A small image captioner, trained from scratch.
Training: soap at rate 0.0018, 9600 steps, batches of 256.
Rows from block 5 of the image encoder of a small image captioner, named by matrix and row number. Rows with one number belong to one neuron. Each number is 128 + 32 x the weight over its row's rms, rounded and kept within 0 to 255. All counts start at 0. Numbers have three digits each.
After each neuron's rows are labels from the 100 images, of 14848, where the neuron reaches its highest value: "lies over" is the class under the peak; "peak at" is the part of the image that holds the peak. Only what is clearly more common there than usual is listed. The data: made-up waving flags.
# fc1: MLP up (encoder.blocks.5.mlp.fc1.weight, 768x192), inputs 64-127
# fc2: MLP down (encoder.blocks.5.mlp.fc2.weight, 192x768, transposed), outputs 64-127

fc1.340:143110141126091136086100104119094186101146155105168129189096127125104139123121106120109154137147108149094122109102131160114107091167128169130129055157085175084131123111177137131072154148169033
fc2.340:059171197055162137119172102131081102141174127146045115096123152170149099084125147134213156085164115111071098128156120168176142113143174136158123136151109184117154151127144178133162104138110152
lies over: flag
peak at: bottom right

fc1.763:091142094149093121091085131141114140114183120111126136164109127091089105097118177172130163101172143178111077117136108051109137183094144131141081120146131169102170100151158087143171137099164143
fc2.763:156134126135140152155143115105135079130126124121098130163115106161142134170106054174135181116158101145134047091194108080128142135136102107171111157128118115097192133116133183156142118115120103
lies over: emblem
peak at: centre

fc1.693:131139121130150123130128067094119170127109100133097130080124131121090126162059107154089131092152114139149174155125108131129149078077155143087112090135122136126132096183144177181108133145114153
fc2.693:097082074109146151146166148101116149115107116090206109129039153143072151136099208126122158115091081118166205062132170161130221141128128123157127103163072119188079125117133112109104117139149082
lies over: backdrop
peak at: bottom right

fc1.750:123088131142092140161164171150122150147140146096123186191084113081108115193123126147119140085108174151132111093148075096107193147114118131128092140060104135086147115107101078120123143101188176
fc2.750:127144091122116185125106132129144144146099116177180182091164182150070146122075166137096100150106116139191118138140137093126113191092167132157156079183156096072160131093129184160103105115144137
lies over: emblem
peak at: centre

fc1.515:098147181137100116100146184079102089109153208125123163102118113056149149170128121145154067158144051156119096170126120180106159158141123106140145102142151086135130132158179091075151140134119067
fc2.515:131073107174121159155084083143203126113115147126063143109078113099130116075096156110132137166164116081194110108098151121171125122131096137170095100183137118151114127177147117162126092141114161
lies over: backdrop
peak at: top centre

fc1.58:131172105065196163157096131144106116147129090162136087080116121138048167143223158106063149121106117141103169149124146109123143061118112092144098120136158149149140099128122194109110098155101150
fc2.58:144132126128160125173127126162161127150158138166127139132160101152112089115104117168077158097087128113113094162146186106069144144056168101114129165122167100074210140051132158095119104137109101
lies over: emblem
peak at: centre

fc1.85:182126194118133128117156130124097148120119163120133100143134137182150142107137060108076135174110114090108192178124192089089088121129131063105101077140158103089168133100035128085131116104105113
fc2.85:147131046108113120107131110112129159152078174142130152067097124054097157126087129099128119101126172135137138070138144063161174118126206095109140085127112127168099135142101142155195147117101097
lies over: flag
peak at: bottom right